Rows from block 3, named by matrix and row number. Each number is 500 + 40 x the weight over its row's rms, rounded and kept within 0 to 999. All counts start at 0. Numbers have three digits each. After the name is the row's rms in percent of the matrix's.
# fc2: squeeze-excite expand (model.blocks.3.att.fc2.weight, 112x14), inputs 0-13
fc2.0 134:500418475545559447567532501500501464500500
fc2.1 079:500441578549501461438464501500499438501500
fc2.2 073:501535553447565504412472501499501553501499
fc2.3 058:501404572551450519527498500500501542501498
fc2.4 140:500415608483511516485525500500501544500499
fc2.5 119:500535519593441496454430501500500459500500
fc2.6 097:500580424551467525456451500500499461501500
fc2.7 052:501582549456561484468428499501499535499501
fc2.8 083:500426452557550554493479501499500425501499
fc2.9 181:500559539488532390478492500500500560500500
fc2.10 063:500593477519563481417474501501501532501498
fc2.11 105:501497390513592499493495501500501461500500
fc2.12 056:500421478525580510435519499502499563500500
fc2.13 133:501521533593504430420483500500500526500500
fc2.14 092:502472560590483532413493499500500532500500
fc2.15 059:501534439526498399429490498500501540500500
fc2.16 088:501472514500382520418481500501500499499500
fc2.17 114:501544508484431577440479500499501574500500
fc2.18 133:500533526436509464426591500500500535500499
fc2.19 078:499438451574498408517543500501499489501500
fc2.20 046:500436553576550486486550502499500434500500
fc2.21 068:502528601470542540458444499500499548499500
fc2.22 087:500573455522420474530503501500500581499501
fc2.23 116:500551601460469476443548500500500530500500
fc2.24 127:499529582552483437413483501500500501500500
fc2.25 116:500503603473537436442517500500500546501500
fc2.26 109:500433512557537459486602499501500530500500
fc2.27 138:499556517546510401482574499500501467501500
fc2.28 053:502560430585512546460476500501498453500500
fc2.29 108:500562473443586448497564500500500518500500
fc2.30 091:500456547538467459431578500499498556499501
fc2.31 059:500395496526557506544426501500500491499499
fc2.32 152:499379516543547475494513500500500449500500
fc2.33 093:500465570568454443468526499499499568500501
fc2.34 114:499473538506540398563449500501500540499499
fc2.35 054:499534467538406571476435500501498505500499
fc2.36 093:500522591453516457436570502500501521500500
fc2.37 063:500500588529554422480494498499500565500502
fc2.38 157:500599455431517511442534500500500472499500
fc2.39 065:500553428580542482443452499500501486500497
fc2.40 099:500469625452553485499520500500500508500501
fc2.41 087:500470584500573452561491500500500445500499
fc2.42 054:498473621530454525443515500499501494499497
fc2.43 066:500552455454476581456579500500501515500499
fc2.44 065:501556459419532490585494500500501552499500
fc2.45 085:500585518580506472438455500501499458500500
fc2.46 114:500585446487488478560585500499500526499501
fc2.47 075:497526457503465401529570499501501555500501
fc2.48 095:500436414571560466518529500501500494499500
fc2.49 098:500490451619492444491526500501499457500500
fc2.50 082:498429532527507481440405500499501551500500
fc2.51 082:499499539502428514414495500499500590501500
fc2.52 100:498543534536524422493576500501500425500500
fc2.53 099:499522514508466525373505499500500562500500
fc2.54 077:500439443534587488535559501499500543501500
fc2.55 082:499462469584518405471503500499499552500500
fc2.56 118:501562531516444557421438500500501528501501
fc2.57 108:500412422542540464529555500500500492499501
fc2.58 059:500470587513593482450503500498500452499499
fc2.59 143:500434427602491524470495500499500477500500
fc2.60 121:500567526553531488398486500499500551500500
fc2.61 117:500431471574588467495515500499500451500500
fc2.62 104:500522527590542432421484499500500487499500
fc2.63 124:500552562471460500418528500499500577499500
fc2.64 071:501495548475550422575570501498501520499499
fc2.65 077:500534591578468516441453501501500502500499
fc2.66 106:500569557501517400447520500501499469501500
fc2.67 128:500550486526532451576431499500499571500499
fc2.68 085:500365543510522484511534500501501489500502
fc2.69 143:500441555500552469414534500500500561500500
fc2.70 092:499479428537582483495571500500501442499500
fc2.71 077:502562536502516551422446500501500573500500
fc2.72 119:500503509603479519399479500500500510500501
fc2.73 114:499449486550414515489581499500500448501500
fc2.74 047:499534469600530593505519498502499479500499
fc2.75 102:500395485580458519532524500499500533500500
fc2.76 067:501492444579500539440435499501500560500500
fc2.77 089:501553437563591447517500501501500511499500
fc2.78 096:498575510596499438449516499500500527501500
fc2.79 092:500442576585473469489459500500500551500501
fc2.80 161:500522463483501410559560500500500571500500
fc2.81 068:502549428576543492459505500500500426502501
fc2.82 077:499487587538494465424551499499501560500501
fc2.83 151:500576511449558425549550500499500498500500
fc2.84 076:500478484577422537413522500500500511499500
fc2.85 068:502518475602502514432555500500501558501500
fc2.86 123:500501464639482470478491500499500505500500
fc2.87 081:499451438516463544533599502499500540499500
fc2.88 104:500603514451560465509562501500500479500500
fc2.89 126:500499510442496437511583500500499590501500
fc2.90 096:500485576543539430499512500501500589501500
fc2.91 083:499540532438416495520583501500500461501500
fc2.92 064:499537589540538422446500500500499533501498
fc2.93 086:502462445570466485461596499500500530500500
fc2.94 107:500524484410531544458481499501500592500500
fc2.95 066:499515570585540551447504499500499446500501
fc2.96 107:500437519565475488485611499499500525501500
fc2.97 068:499513408473572503446521500500498568499499
fc2.98 064:500497541505439556436564500500501575499502
fc2.99 114:501437508493609462559464500500500517500500
fc2.100 067:501422556569503462479501500500498581501500
fc2.101 073:500596461433438535515462501500500519500499
fc2.102 104:500522561474416509416497500501500557500500
fc2.103 152:500494586426497447478532500500500571500500
fc2.104 096:502488396588543504518461499500499505501500
fc2.105 123:500480509611522413485535500500500513501501
fc2.106 146:499395462546521487575534499500500476499500
fc2.107 128:500546510452588471475589500500500530501499
fc2.108 100:500450592522521431482572499500499479499500
fc2.109 051:501528454552543536494531499498501388499499
fc2.110 105:500552485582524511402453500500500487499499
fc2.111 091:500517635450469495495480500501500513500500